config.toml
model = "spectrogram VAE"
dataset = "songs of 200 made-up bird species, synthesised, often over outdoor noise"
win_length = 512
downsampling_factor = 8
encoder_activation = "gelu"
encoder_qk_norm = true
encoder_moe_every = 2
encoder_patch_size = [4, 4]
latent_channels = 16
decoder_activation = "silu"
optimizer = "adamw"
batch_size = 128
epochs = 24.2
final_lr_fraction = 0.1
warmup_steps = 740
Rows from block 7 of the encoder of a small spectrogram VAE, named by matrix and row number. Rows with one number within an expert belong to one neuron, the router's apart. Each number is 128 + 24 x the weight over its row's rms, rounded and kept within 0 to 255. All counts start at 0. After the name is the row's rms in percent of the matrix's.
Before each expert's rows are labels from the 100 clips, of 14976, where the router gives the expert most weight on average: "strongest on" is what is common among them. Only what is clearly more common there than usual is listed. The data: songs of 200 made-up bird species, synthesised, often over outdoor noise.
# router: router (encoder.blocks.7.mlp.router.weight, 16x160), inputs 80-159
# up: expert up (encoder.blocks.7.mlp.up, 16x80x160), inputs 80-159
# down: expert down (encoder.blocks.7.mlp.down, 16x160x80, transposed), outputs 80-159

# expert 10
strongest on: steady whistle; first syllable: steady whistle
router.10 075 [169 104 150 140 145 156 115 131 131 108 118 129 103 105  89 208 142 157 138 140 146 146 108 130  90 122 117 103 117 122 163 150 159 152 127 159 144 158 116 133 101 148 140 118 131 148 128 163 120 115  80 124 135 154 149  95 153 142 142 128 126 104 148 145 162 131 140 140 139 148 111 111 127 121 147 127 136 128 131 131]
up.6 077 [138 143 104 135 111 154 112 146 101 123 112 119 108 128 126 113 105 127 172 156 123 131  78 115 127 154 162 145 137  94  99 133 108 125 160 145 119 125 125 123 119 142 105 113 111 108 115 113 151 147 147 123 108 126 143 116 115 157 142 126 173 142 108 121 126 132 127 129 151 115 111 107  93 150  95 178 145 128 103 161]
down.6 088 [138  97 141 137 126 154 121 141 171  94 122 126 104 123  95 141  70 143 188 139 132 165 120 109 109 144 145 140 102 114 133 130 143 147 136 168 133 161 105 109 119 166 118 126 139 153 132 127 138 144  98 146 130 115 151 128 164 114 190 141  97 105 158 157 144 125 124 119 147 100 117  78 167 165  94 138 125 143 120 124]
up.7 084 [124 130 131  71 141 138  90 130  85 139 143  80 146 119 110 110  87 139 147 145 130 125 113 133 142 189 159 117 143 105 126 132 100 117 143  89 124 109 132 146 144  99  79 108 134 148 143  99 118 112 138 133 137  80 159 153 129  99 101 148 184 134  76 114 197 140 142 119  90 134 138 117 103 121  93 160  74 110 138 114]
down.7 090 [ 85 158  95 147 131  94 154 118 156 159 140 128 131 159 144 151 156 125  78 108 138 107 150 154 104 113 110 105 135 168 136 114 144 128 117 132 103 138 131 129 106 119 132 140 134 132 121  98  61 131 127 133 107 130 111 114 124 108  97 135 106 122 172 113 136 149 103 137 115 143 121 110 146 113 114  60 143 127 146 151]
up.8 087 [100 154 143 153 157 154 168 142 129 147 169 126 111 134 166 108  94 108 173 148 188 102 131 111 110 155 126 104 132 144 171  82 114 134 129 138 135 159 101 138 102 188 120 106 113 112 110 143 137 130 133  96 160 128 142  70  74 112 142  94 125 118 120 127 121 163 107 140 123 113 135  88 177 174 136 146 144 117 157 128]
down.8 088 [153 101 136 142 124 156 149 187 172 113 107 175  87 131 118 128 101 111 151 115 131 162 133  99 108 123 131 159 130 111 115 139 146 141 109 177 144 171 119 138  97 208 135 159 146 106 129 132 137 130 132 143 121 108 127 114 113 140 176 158 106 140 163 138 116 129 123 102 156 110 128  91 139  99  90 154 116  98 111 110]
up.9 079 [149 144 163  50 135 128  81 108 138 109 135 111 131 115 103 161 117 128 159 123  95 135 125 160 143 124 122 134 111 134 133 156 116 144 168  78 129 143 116 117 123 109 126 128 112 122 164 102  95 130 108 115 150 160 100 160 162 104 150 117 130 108 114 136 149 115 162 139 143  97 115 157 135 142 117 134 109 153 134 131]
down.9 085 [115 160 121 132 135 121  87 132 146 139 125 104 134 148 133 154 144 140 165 144  95 104 109 149 104  92 114 136 147 151 139 192 114 117 170 127  92 155 107 138 110 142 154 156 129 136 153 112  95 119 145  90 138 125 102 138 151  91 133 104  71 155 136  97 110 119 138 144 156  75 142 119 167 160 150 115 180 129 132 158]
up.10 119 [ 99 172 124 173 143 139 132 152  85 156 148  99 134 165 161 178 108 109 198 164 139  80 104 125 161 125 113 129 153 156 146 144 120 103 121 129 135 129 111 143 145 164 122 100 130 116  93 155 139 116 168 101 164 148 134 102 121 104 114 125 114 162 122  95  94 134 120 165 104 125 153  93 193 110 156 108 138 109 140 158]
down.10 097 [140  94 144 130 125 133 121 115 165  87 112 124 105 105  94 150  89 158 153 139  93 188 111 129 118 123 123 136 103  94 136 112 148 120 162 145 109 151 104 118 119 159 148 127 111 151 163 128 135 137  98 146 139 129 122 124 157 136 192 151  91  98 148 149 124 149 129 131 158 122 122 119 152 130 108 151 125 169 117 145]
up.11 085 [102 120 115 159 169 131 130 133 107 132 138 139 118 142 154 178 155 141 135 162 184  97  72 100 163 148  79  89 140 123 171 145 140 141 144 127 114 118 108 133 124 132 153 119  94 143 102 150 147 127 145 146 168 165 184 107 136 125  88 119 109 136 156 117 138 134 130 145 108 164 130 143  97 119 176  89 139 117 158 113]
down.11 085 [113  90 144 115 113 123 106 132 174 108  93 149 119 118  82 157 119 131 119  88 124 166 107 138 175 123 112 112 114 128 125  86 156 114 153 128 110 143 115 152 110 154 142 111 131 149 148 134 112 124 120 153 173 159 135 107 155 132 127 110  99 113 143 136 143 147 149 131 125 173 137  85 143 129 112 131 118 142 104  92]
up.12 105 [ 88  84 158 109 135 124  87 170 109 140 108 123 138  89 121 133 150 137 125 127 118 155  85 143 144 136  96 115 108 130 131 138 154 153 152  87 121 110 111 107 129 135 140  78 113 164 129 138 125 153 100 150 161 150 144 130 134 120  98 108 113  97 153 154 147 154 172 134 119 148 107 123  99 133 140 109 151 158 160 118]
down.12 104 [110 106 137 144 119 127  75 145 141 126  98 121 111 138 126 158 201 145 104 135  88 171 107 117 170 123 130 129 117  94 119 178 143 135 143 129  82 115 110 132 135 120 131 121 115 124 126 125 116 133 109 136 145 164 145 121 154 117 173 122 102 128 123 139 141 116 208 128 155 147 124 129 129 111 132 134 142 149 110  87]
up.13 104 [ 95 150 102 179 120 154 108 153  98 117 120 107 132 138 141 124 128 123 192 177 116 126  79 111 141 125 150 130 133  89 130 174  96 116 137 139 122 135 104 135 130 142  93 125 110 130 105 118 144 129 147 128  98 143 134 106 106 141 109 100 130 142 117 119 104 129 124 134 153 104 124 113 123 135 132 160 148 134 119 168]
down.13 091 [148  94 143 133 118 135 102 121 165  91 120 112  85 130  81 159 115 154 165 142 118 154 104 108 134 127 137 125 111 109 126 148 133 135 156 163 147 148 121 135 143 174 126 119 129 149 120 127 136 119  94 140 128 116 130 132 153 132 215 153  82 121 148 152 143 123 133 144 169  71 127  90 176 152  90 154 150 143 117 137]
up.14 100 [ 89 128 134 170 160 114 167 171 118 172 153 120 106 139 165 134 132  84 141 142 157 107 119 121 153 116  82 122 135 142 145 136 147 139 136 139 147 122  96 116 135 197 144 105 125 113  90 158 153 145 130 141 155 167 141  90  85 103 102 106 139 124 145 126  87 140 116 145 108 136 117  95 161  98 163  81 151 125 157 150]
down.14 092 [134  64 169 121  97 157 129 162 113  84  91 151 112 105  85 132 117 145 140 120 139 162 131 116 146 133 142 143 106 115 117  95 156 124 162 136  99 122 147 138 126 127 148  89 120 136 150 153 155 117  98 160 158 131 135 121 151 128 197 130 129 119 110 144 142 129 172 140  91 149 118  89 165 140  99 140 118 128 128  88]
up.15 099 [ 92 157 151 158 168 114 125 134 140 142 156 115 139 133 161 138 139 142 173 142 186 107 119 117 123 126 103 129 121 125 177 114 111 154 118 135 119 162 145  99  78 134 154 134  96 137 119 120 162 156 113  72 167 131 113 104 153 108 122 114 125 108 146 130 109 132 119 133 146 135 112 160 141 142 179 109 137 142 193 125]
down.15 105 [133 129 137 134  97 130 126 112 151 106 126 159  67 125  89 142 142 146 110  89 118 146 101 108 139 145 141 133 120  96 106 117 159 131 182 153 113 181 126 132 108 169 122 102 104 160 124 153 127 122 122 132 146 124 114 121 139 136 135 126 102  94 145 131 139 133 164 136 181 116 137 122 106 130 119 134 133 146 105  76]

# expert 13
strongest on: click
router.13 067 [113  82 189 114 112 134  89 173 121  96 104 150 115 144 120 154 158 120 139 113  83 175 104 123 135 108 161 145 117 125 122 168 112 166 145 102 145 147 146 122 120 147 162 118 139 149 136 127 101 143  93 146 130 116 117 156 119 106 157 127 130  79 140 162 133 111 161 130 154 109 118  94 175 118 153 139 143 124 106 107]
up.6 082 [108 128 108 101 123 112 157  96 130 124 135 158 101 121 141  87 104 105 135 109 149 103 164 157  72 127 130  80 137 140 133 125 134 123 154 151 123 145 138 115 155 164 107 131 103 143  98 136 118 139 142 131 130  75 137  70  86 151 126 108  98 138  98 135 120 164 115 104 140 109 131 118 152 126 110 140 134 122 124 137]
down.6 101 [157 127 132 137 128 131 122 104  92 112 138  96 113 126 112 120 120 138 170 142 171 122 132  39 151 131 157 166 122 117 155  69 128 159 112 177  86 155 169 104  88 139 124 153 135 120 111  71 115 133 116 105 199 103 135 107 154 117 155 146 100 114 159 137 141 127 118 129 131 158 114 154 110 158 174 175  80 128 127 107]
up.7 123 [ 84 137 149 143 146  92 124 122 168 138 143 138 131  90 139 117 109 140 143 135 158 137 114 159 120 161 109 108  83 143 158 140  94 164 131  96 144 134 113  90 130  95 129 142 127 110 115 133 139 164  90 126 121 124 127 120 153 104  88 114 119  83 104 166 116 136 113 141 131 129  95 129 152 136 153 110 116 162 161 134]
down.7 105 [154 106 116 140  75 166 121 118 149 115  84 100 147 125 100 156 133 167 150 135 143 157 109 111 118  86 117 143 100 102  85 107 125 127 130 134 142 132 127 146 104  96 156 108 135 110 176 119 171  78 116 148 144 165 144 148 177 166 121 131 125 116 147 145 131 146 112  96 168 124 127 142 108 129 118 111 154 165  76 158]
up.8 092 [ 88 146 118 148 156 100 103 116 170 155 135 116 112 120 133 135 139 124 160 148 135 125 124 175  94 105 118 112 118 141 182 173 138 164 119 129 107 146 108 109 126 131 113 137 108 139 123 142 123 156 107 107 147 160 133 119 162 118 139  84  92 101 139 141  98 149 119 130 188 116 106 143 139 141 146 114 142 154 157 136]
down.8 100 [163 133 103 125 110 145 105  84 129 100 100 128 131 156  98 161 159 126 156 123 124 140 126 105 115 110 146 143 137 130  90 176 129 114 142 142 128 139 143 149 107 101 151 150 133  97 143 102 123  88 150 111 132 135 113 137 168 147 136 149  92 126 136 121 139 125 150 141 149 118 139 162 113 127 145 144 141 123  85 113]
up.9 103 [103 154  83 141 131 121 136 109 111 132 145  93 146 130 150 126 100 110 168 171 149 118 114 155 113 130 146 121 151 102 138 133  58 110 120 105 150 120 127 130 137 116  99 170 121 108 106 136 163 123 154 125 124 114 135 118 102 116 104 110 162 147  73 116 122 128 102 120 124 117 139 138 174 130 142 137 127 103 136 175]
down.9 094 [150 128 141 137 139 160 115 160 135 119 125 109 155 110 123 156  72 128 168 158 135 146 106 137 142 118 146 171  94 130 138 114 136 150 115 123 152 130 159  86 116 143 145 113 133 117 154 127 140 129 119 135 153 183 118 168 174  95 143 105 140 104 129 147 110 116 129 116 118 125 102  84 153 128 117 138 117 157 133 140]
up.10 102 [105 127 126 163 109 127 168 120  87 141 118 131 119 145 130 102 102 127 153  93 191 104 121 103  95 154 181 110 128 113 108 128 133 110 112 170 103 167 105 132 116 183  93 123 128 111 105 101 137 112 135 131 117  54 134  80 101 121 124 126 125 146 111 113 123 133 102 128 117 112 130  88 144 142 125 175 120 117 120 133]
down.10 099 [167  94 144 151 138 159 134 185 131 102 116 150  94 121 115 148 113 119 145 128 136 147 103  83 169 117 122 193 101 108 138 121 153 150  98 194 123 124 125 106 118 153 133 170 151 101 123  99 140 145 114 147 145 160 145 152 141 114 179 160  93  90 176 135 142  94 108 119 144 125 118  81 137 120 113 148  98 165 105 116]
up.11 075 [ 85 126 111 120 115 112 126 132 123 124 116 124 124 118 125 124  93 120 159 148 167 135 144 166  77 114 129  89 131 123 123 126  95 130 151 126 141 143 139 125 123 132 101 124 132 147 127 139 108 124 133 140 149  89 150  95 121 154 115  98 114 120  77 135 136 164  80 119 143 108 136 120 161 134 140 145 148 133 114 143]
down.11 090 [161 125 106 124 128 135 146 122 127 142 130 118 116 131 128 116 138 155 161 163 133 136 110  94 121 125 189 169 118  78 137  56 115 171 106 167 103 119 138 117  99 120 137 165 121 102 141  99 123 136 112 131 158 122 167 119 174 137 174 166 142 116 145 130 144 120 107 109 139 146 124 178 108 157 116 163 105 155 119 154]
up.12 079 [111 126 106 146 107 126 126 144 110 110 122 103 138 129 104 141 129 127 150 158 172 141 104 137 108 141 160 118 133  89 134 142  85 112 113 128 137 129 117 142 121 125  84 153 139 114 117 140 123 113 122 148 105 103 147 111 103 130 109 117 139 120  71 128 132 159  67 114 122 105 153 143 192 117 133 143 145 122 121 135]
down.12 090 [158 107 133 150 145 172 134 161 147 132 117  96 128 115 116 162 107 146 156 160 139 147  93 102 117 101 166 170 103  99 149 107 147 157  70 163 141 131 154 123 130 121 133 147 128 112 137 110 149 100 103 154 154 165 160 157 173 108 169 146 151 123 138 137 116 108  89 105 125 137 122 125 139 134 116 163 119 152 121 173]
up.13 073 [118 139 152 139 138 109 132 107 107 118 123 114 128 125 138 144 158 133 154 100 150 136 126  86 116 145 106 150 113 173 113 123 122 149 120 126  86 179 148 109  82 127 167 123 165 117 133 138 111 125 108  90 139 150 106 123 142  87 148 125  84 103 105 149 117 106 157 175 107 143 106 114 153 120 176 150 137 132 132 101]
down.13 086 [180 131 119 118 100 150 160 142 175 101 114 177 114 104  99 104 152 141  76 114 132 151 165 141  79 160 136 147 115  84 107  97 157 144 118 137 108 136 127 142 149 139 140 123 143 100 142 149 182 108 102 157  84 139 145 125 118 162 161 148 145 124 118 144 105 153 117  81 159 144 119 132 120 131 119  81 112 126 112 106]
up.14 078 [119 130 119 134 141 115 142 118 150 116 133 117  80 112 134  96  96 113 172 140 153 117 154 147 102 131 140 126 113 135 151 136 110 138 104 143 126 144 117 118 132 133  90 175 137 106  91 129 152 129 123 136 114  70 128  92 115 112 131 132 105 128 112 125 132 159  58 110 118 106 135 111 175 137 120 138 120 123 147 146]
down.14 081 [191 119 127 128 157 133 153 104 111 133 153 125 114 119 125 157 144 132 157 139 167 134 149  71 132 125 173 154  99 139 146  64 120 139 110 172 140 121 145 117  93 150 135 171 150  95 124  99 127 123 126 104 176 105 140 119 168 133 167 138 104 115 172 140 112 107 124 150 109 138 114 135 164 142 139 149 103 118 153 126]
up.15 087 [ 80 149 118 170 141 108 118 144 102 183 148 104 133 128 140 118 150 116 172 151 154 132  96 127 126 146  88 116 105 138 144 146 107 166 110 121 136 139 109  89 122 122 115  94 128 111  96 146 145 156 111 100 162 154 123 112 150 104 110  94 160 111 104 149  71 106 131 170 143 157 107 116 123 118 158 116 138 139 152 150]
down.15 091 [166  92 149 172  93 151 132 153 131 101 107 114 122 116  82 189 126 156 129 137 143 161 122  78 166 117 126 138 127 123 106 140 125 122 125 115 139 147 124 142 116 131 159 111 133 115 148 124 126 112 109 143 121 148 157 143 168 109 152 163 127 100 127 135 135 110 162 150 129 137 140  94 141 118 124 108 112 128  91 103]

# expert 11
strongest on: steady whistle; buzz; first syllable: buzz
router.11 084 [161 124 142 151 138 178  94 168 129 140 115  84 138 132  97 148  96 148 160 153 141 128 145 156  95 141 128 100  96 144 161 124 124 148 123 130 145 141 154 136 111 119 145 122 143 153 151 139 124 131 103 121 124 190 112 163 170 112 119  99 155  99 117 167 122 105 114 141 162  90 121  86 154 149 101  94 153 138 141 146]
up.6 085 [141 135 155 108 133 137  71 129 146 100 143 118 131 136 109 149 142 125 186 124 130 140  97 125  97 109 137 108 127 137 148 132 103 117 145 127 145 147 116 149  90 116 154 154 155 166 134 132  76  98 123  96 154 127 137 148 161 119 125  90 127 115 135 124 160 119 135 119 169  93 148 143 108 167 125 171 121 127 128 142]
down.6 093 [ 63 153 119 108 127 130 114 153  71 177 105 102 149 130 112 102 118 152 122 134 136 124 159 104 146 103 118 111 122 142 128 136 157 133 173 115 104  99 173 131 157 166 103  84  82 150 138 102 142 114 141 126 157 126 131 122  96 117 167 161 111 158 110 130 108 129 118 158 146 104 145  90 137 136 137 142 180 126 127 142]
up.7 100 [124 116 119 158 127 126  86 154 124 139 121 114 146 129 125 161 161 162 157 169 153 140  59 115 134 133 124 114 134  90 144 156 131 136 105 134 115 125 116 122 126  98 134 140 144 147 131 121 133 133 129 151 143 152 182 152 191 129 113 102 141 129 152 118 172 103 135 130 116 171 132 153  71 143 155 106 123 130 134 117]
down.7 102 [ 78 129 123 116 130  89  65 108  91 134 101  84 151 112 113 149 155 153 111 116 108 147 115 130 152 153 113 110 137 152 125 179 141 120 174 107  88  88 162 144 131  84 128  91 118 175 171 104  65 119 128 127 142 110 137 137 153 107 118 156 109 137 116 125 141 134 149 165 109 154 134 150 128 138 139 147 149 141 121 127]
up.8 084 [132 123 122  97 121 126  89 129 112  96 134 138 138 106  77 124 133 129 122 149 111 163 149 111 136 122 139  97 108 122 121 135  96 136 169 100  80 100 166 122 137 112 136  93 149 128 133 113 125 115 114 140 145 145 187 126 149 127 123 124 149 105  93 149 124 106 159 165 134 119 123 137 121 119 136 165 141 142 123 139]
down.8 088 [ 98 133 151 156 134 115 153 138 111 148 123 124 137 121 103 113 128 176 119 109 177 131 137  93 147 130 157 131 128 112 130  76 168 138 118 142  77 158 149 113 104 135 148 129 103 146 131  73 136 113 108 155 145  66 137 105 155 114 124 173 122 119 133 136 132 134  94 143 102 183 120 136 112 154 126  99 141 145 147 119]
up.9 106 [140 114 150 154 126 133  82 161 109 148 106  66 153 151 142 144 123 135 175 136  78 115  53 143 131  74 129 154 138 130 132 153 147 117 118 116 171 151 113 129 125 105 149 135 153 183 150 158 127 123 138 136 127 140 173 160 165 121  73 105 107 133 159 114 115 121 136 130 129  91 138 133 109 104 114 121 125 112 129 139]
down.9 108 [120 142 138  85 121 118 100  91 124 118 124 131 104 119 115 121 120 127 109 118  79 138 156 169 130 132  86 127 130 171 135 146 120 125 194 124 119 112 141 136 149 147 101 124 118 152 144 120  58 119 140  93 166 122  69 109 111 120 141 108  91 122 119 126 163 150 145 120 159 107 132 122 145 169 121 145 136 142 139 108]
up.10 092 [135 142 122 143 141 147 145 151 112 123 145 180 160 150 131 139 110 109 178 171 144  99 124 153  94 135 144 115 142 123 119 145  86 112 133  79 132 157 128 141 126 146 131  85 127  94 138 143 154 114 139 106 165 169  73 121 107 103 160  49 172 116  95 126 119 115 183 114 128 161 137 124 159 107 170 137 120  93 130 108]
down.10 099 [139 103 133 122 111 136 120 153 102 137 100 101 169 124 124 130 151 132 150 142  76 162 100 130 131  92 140 166 123  92 100 191 153 133 111 115 124 109 133 140 152 102 132 144 150 146 154 124 145 138 109 154 125 154 112 162 163 131 160 135 113 129 118 145 117  91 161 121 156 100 119 107 155 125 119  98 139 161 110 136]
up.11 079 [138  86 159 185 146 130  93 163 122 127 140  96 137 131 116 147 121 135 181 141 185 151  57 100 147 124 122 121 112 120 167 147 138 150  68 164 154 133 103 120 115 115 142 163 157 137 106 146 127 133 125 154 134 140 190 144 155 104 134 113 126 119 177 130 159  81 122 135 123 141 134  99  96 146 115 149 126 139 145 137]
down.11 083 [ 85 164 111 116 116  92 130  93 104 143 119 118 167 119 115 131 111 153  84 130 138 111 149 131 134 155 122  98 126 130 101 118 105 122 170  95 121  78 194 141 151 100 112 101 106 138 140 107 136  89 147 133 116  89 136 125 103 117 159 182 139 142  87 118 116 141 114 167 101 149 137 176 144 115 127 152 167 118 137 133]
up.12 126 [103 150 138 149 155 115 150 147 141 153 164 140 137 122 157 144 135  72 142 146  99  99 116 158 115 117  85 149 127 147 152 137 124 149 137 121 132 147 119 106 152 132 129 124 107 106 118 139 152 147 128  95 143 169  79 121 118 104 132  62 125 122 135 130 100 115 165 132 149 109 110 133 150  99 166  93 132 139 154 133]
down.12 136 [164  95 177 116 125 168 102 201 111 122 113 116 100 113 118 147 132 131 151 133  87 147 141 104 131  94 105 184 119 122 104 175 146 129 140 131 120 134 113 138 129 140 154 110 158 115 156 163 121 127 122 137 146 178 126 167 149 130 160 120 113 121 128 140 137 105 172 123 139 105 129  66 143 128 123 127 116 136 111 106]
up.13 097 [138  99 109 168 142 101 113 165 146 124 121 116 113 129 172 136 194 102 131 117 129 125 107 127 119 138 133 140 125 119 156 142 129 133  86 155  94  99 100 126 138 110 134 189 152  98 109 130 126 122 141 137 124 122 143 115 142 136 110 114 133 138 152 125 172 110 114 122  93 187 127 127 116 115 140 106 128 111 143 134]
down.13 092 [159  86 171  92 108 130 104 139 151 117 107 133 120 113  89 141 152 147 122 103 106 165 124 122 119 124 102  87 132 139 107 121 139 133 179  95 137 130 155 130 103 131 159  73 133 139 140 154 130  94  99 148 155 136 150 132 128 151 104 119 150 105 117 140 160 145 205 129 143 181 141 136  92 131 145 144 132 133 102 107]
up.14 093 [143 143 102 118 136 122 163 130 141 116 154 160 119 142 126 145  97 132 123 143 137 114 142 183  94 184 141 117 146 107 136 106  90 120 141  93 130 123 107 141 147 149  91 105  94  45 128 167 140 120 139 151 129 108 135 114  87 145 174 124 167 128  83 116 157 138 121 117 107 161 141 106 166 145  92 115 119 108 131 116]
down.14 106 [187 115 123 173 123 159 105 110 126  97 114 119 163 134 118 131 133 148 174 152 131 158 100 123 124 107 185 152 107 117 126 166  99 129  91 147 148 132 125 128 127  63 130 165 154 102 142 130 173 119 112 148 112 147 146 191 190 140 140 119 156 128 112 143 140 102 126 104 135 106 119 167 133 132 153 137 111 138 125 157]
up.15 121 [124 132 113 109 136 110 109 135 146 100 123 157 116 138 117 163 153 141  97 138  72 121 166 171 126 122  96 103 123 186 135 132 147 124 195 133 129 117 100 131 161 107 115 118  82 143 111 139  82 125 138 113 140 140  98  83 106 138 116 150  68 124 147 136 112 159 133 154 141 119 141 139 162  88 129  89 152 119 124 148]
down.15 116 [162 132 128 141 128 113 159 117  79 112 123 122 139 120 119  83 114 171 132 132 159 125 138  99  90 150 193 141 125  84 129  51 129 132 126 155  81 134 168 134 108 122 137 153  96 102 123  82 158 120 115 132 146  77 143 128 155 131 169 173 126 120 107 129 143 123  79 106 114 151 122 140 124 179 138 150 121 127 131 139]

# expert 9
strongest on: rain
router.9 064 [ 97 133 156  95 107 148 149 133 119 108  92 152 164 146 115 140 142 102 129 117 108 162 129 125 148  96 187 132 140 117 105 134 134 157 178 114 119 143 187 134 124 142 123 159 119 181 159 112  99 141  97 140 134 101 113 157 133 119 104 117 124 100 168 152 117 112 146  99 153 122 101 172  97 136 168 178 148 128 119 125]
up.0 128 [107 129 118 157 158 140 186 112 138 114 159 153  93 115 140 141  82  97 121 139 129 133 130 142 150 115 115 135 110 141 180  82 139 146 106 149 164 110 106 108 144 160 107 155 100  92 102 125 115 147 119 147 110 163 114 117  89 126 129 131  92 111 166 133 131 158  60 110 115 136 113 100 170 132  90 131 108 136 147 185]
down.0 124 [138  92 150 122 135 146 141 145 109 112 134 169  91 127  99 138  87 129 137  76 115 159 144 132 137 103 103 112 121 167 122 116 178 139 156 148 195 135 147 127 129 182 123 126 149 173 135 175 122 119 126 143 108 131 122 123 106 136 107 147 115 139 155 139 145 149  99 122 101 114 123  60 119 121  81 116 100 123 114 122]
up.1 123 [103 149 102 158 145 140 168 116 109 138 149 144 130 130 133 135  86 126 145 163 154 124 114 139 109 111 128 126 130 116 150  74 134 124 109 120 154 118 133 137 121 135 125 156 107 106 131 118 131 120 127 142 106 166 138 125 139 151 137 114 131 131 155 123 145 165  42 104 140 164 126 146 144 142 104 136 122 120 134 180]
down.1 126 [123 101 136 112 115 104 119 109 134  81 137 159 101 115  84 159  82 138 103  95 128 158 106 148 147 121  86  74 128 181 130 142 171 136 150 131 196 140 148 130 128 140 121 108 135 184 122 154  88 123 127 146 118 120 133 113 117 143  79 150  91 137 168 127 138 152 113 140 120 120 134 105  97 140  88  97 128 130 110 139]
up.2 091 [ 84 131 146 130 178 139 136 182 115 140 162 129 132 120 146 138 129 122 131 159 139 137  93 129 147 133  98 136 124 151 168 105 103 141 143  79 134  85 125 126 149 132 131 125 116 145 102 142 128 135 121 142 157 188 126 147 145 132 114  75 144  94 151 145 149 127 133 127 148 171 128 151  87 165 101 129 119 131 180 135]
down.2 085 [ 90  92 118  83 103  85 107 146  93 129 105 148 103 138  85 131 134 132 112  91  99 128 134 146 105 101  76  63 140 149  91 148 178 116 191 116 151 136 133 132 113 171 136  95 109 163 153 146 101 115 147 143 140 147 119 105  94 147 106 125  97 140 127 132 137 158 158 152 119 144 133 130  96 133 118  97 143 133  96 132]
up.3 126 [121 166 119  91 114 120 150 160 120 150 101 149 148 156 136 126 162 107 146 114 146  92 154 133  41 105 137 128 153 143  76 140 125  98 131 106 113 176 122 153  70 157 149 113 141  91 146 151 118 107 152 101 163 168 126 115 119 173 136  60 148 138 113 108 109 119 167 139 152 125 150 134 150 144 161 114 159 104  99 116]
down.3 117 [125 122 139 120 119 133  97 137 148 120 132 133  79 117 113 126 128 134 109 137 127 132 111 118 144 130  93  91 132 145 148 129 154 136 124 170 158 123 132 133 134 147 102 130 123 161 106 131  80 131 120 151 122 145 146 128 124 151  57 122  83  99 179 133 171 147 118 112 168 113 126 109  80 159  78 114 123 155 135 154]
up.4 099 [ 91 142  70 159 104 114 154  60 114 137 105 128 133 128 132 141 105 113  98 116 164 122 127 137 122 101 112 139 131 157 107 137 163 122 103 134 148 162 114 140 117 118 132 157 140 115 144 123 120 109 135 134  85 152  96 136 144 150 139 123  82 146 166 130 111 161  59 138 116 121 124 124 155 114 100  91 144 125 121 157]
down.4 104 [182 106 135 142 118 123 102  84 147  94 141 137 108 114 107 173 110 150 109 105  92 143  91 126 163 156 104 129 136 133 107 172 156 114 113 163 209 114 106 129 136  82  99 150 131 135 145 149 115 111 135 149  89 128 113 154 136 132  86 169 106 129 139 133 165  65 120 105 111 140 136 141  93 102  95 130 102 136 110 122]
up.5 099 [108 113 177 132 177 151 127 177 106 105 184 134 108  98 135 121  86 130 144 150 114 157 112 137 164 117  92 139  93 130 157 104 103 157 161  98 153 111 121 105 135 141 131 113 106 149 112 145 106 154 102 119 159 171 106 134 110 112 114 104 130  96 158 165 156 151 123 125 156 138 108 102  95 149  96 154 103 146 190 154]
down.5 097 [101 108 134 100 120 111 102 140  91 125 117 159  95 129 105 138 131 124 108  92 129 138 161 161  98  95  74  88 126 168  95 125 150 117 166 102 192 127 154 143 141 168 133  98 131 134 140 173 105 128 130 150 165 155  87 119  93 146 126 107 101 135 139 129 139 154 145 121  94 137 130 106 113 108 117  94 155 126 102 120]
up.6 084 [102 131 152 142 144 160 155 178  60 113 181 128 147 148 137 126 101 154 144 184 110 119 113 122 144  96 115 133 138 147 146  71  93 108 140  84 138 107 177 153 119 124 157  95  94 153 126 159 141 106 135 131 151 149 118 153 137 109 140 105 135 122 134 118 143 128  79 157 113 143 154 110  96 132 115 142 146 105 142 160]
down.6 089 [ 81 115 137  87 140  89 102 161  64 119 123 149 124 132  93 122 140 158 107 125 119 132 138 148 140 117  94  95 119 153 130 122 160 131 190  94 113 124 171 109 156 156  97  94  74 171 104 147  91 134 116 130 167 114 117 102  95 137 131 155 138 129 115 151 132 162 147 147 109 150 112 140 102 118 109 110 155 129 123 145]
up.7 102 [106 136 132 120 181 125 166 114 139 116 181 150 124 113 159 111  86 116 110 145 128 145 116 126 144 141  92 114 110 145 175  81 121 150 122 105 154 117 110  95 142 117 135 116  97 106  95 143 147 159 106 138 128 185  97 138 109 125 118 130 131 100 157 152 134 125 103 126 115 148  95 141 121 131 104 134 108 156 189 160]
down.7 092 [103  88 155  90 112 128 116 151  98  85 120 183 119 149  98 129 129 145 119  84 118 145 135 166 142  93 116  85 119 181 110 138 176 122 170 138 170 125 169 126 120 162 121  93 129 147 122 167 107 109 116 164 149 140 123 110  99 150  90 128 124 143 137 159 144 169 120 104  99 159 130 115  89 138 116 100 130 131 108 140]
up.8 104 [ 92 117 113 147 169 142 151 134 110 109 163 138 100 113 131 117  69 123 108 130 140 148 136 127 164 121 101 123 111 153 142  84 138 143 136 127 156 105 126 117 146 155 123 114 101 117 105 125 114 133 111 159 121 147 106 126 107 122 149 155  99 103 150 149 139 165  75 129  92 146 110  87 134 139  82 135 130 136 178 171]
down.8 102 [111 116 138 105 120 142 121 119 115 101 116 162  75 130 104 167 100 131 123  86 100 121 129 162 145 100 100 108 129 169 125 127 165 127 164 158 182 134 155 119 107 152 122 108 145 156 121 167  76 124 130 121 136 142 116 139  92 129 138 138  89 150 159 149 158 153 136 128 118 137 125  85 114 144  89 125 121 137 107 124]
up.9 084 [126 159 125 178 146 133 153 107 106 140 116 107 120 134 160 130 135  84 148 105 103 117 121  76 145 130 137 162 125 137 115 149 149 127  95 145  99 163 125 120  98 147 177 141 155 119 133 123 147 135 141  90 149 153  72 135 128 110 135 138  77 122 120 118  64 143 132 178 112 107 120 112 136 110 146 109 147 149 146 139]
down.9 087 [120 136 148 171 120 153 130 118 111 127 145 130 140 132 127 137  91 154  90 125 133 121 127 168 161 125 124 133 145 129 124  95 151 121 109 149 148 132 170 150 111 107  89 123  89 161 129 118 128 107 115 145 103 105 110 141 146  95  98 169 141 131 140 105 143 139  56  99 107 165 153 134  95 102 116 102  95 121 127 120]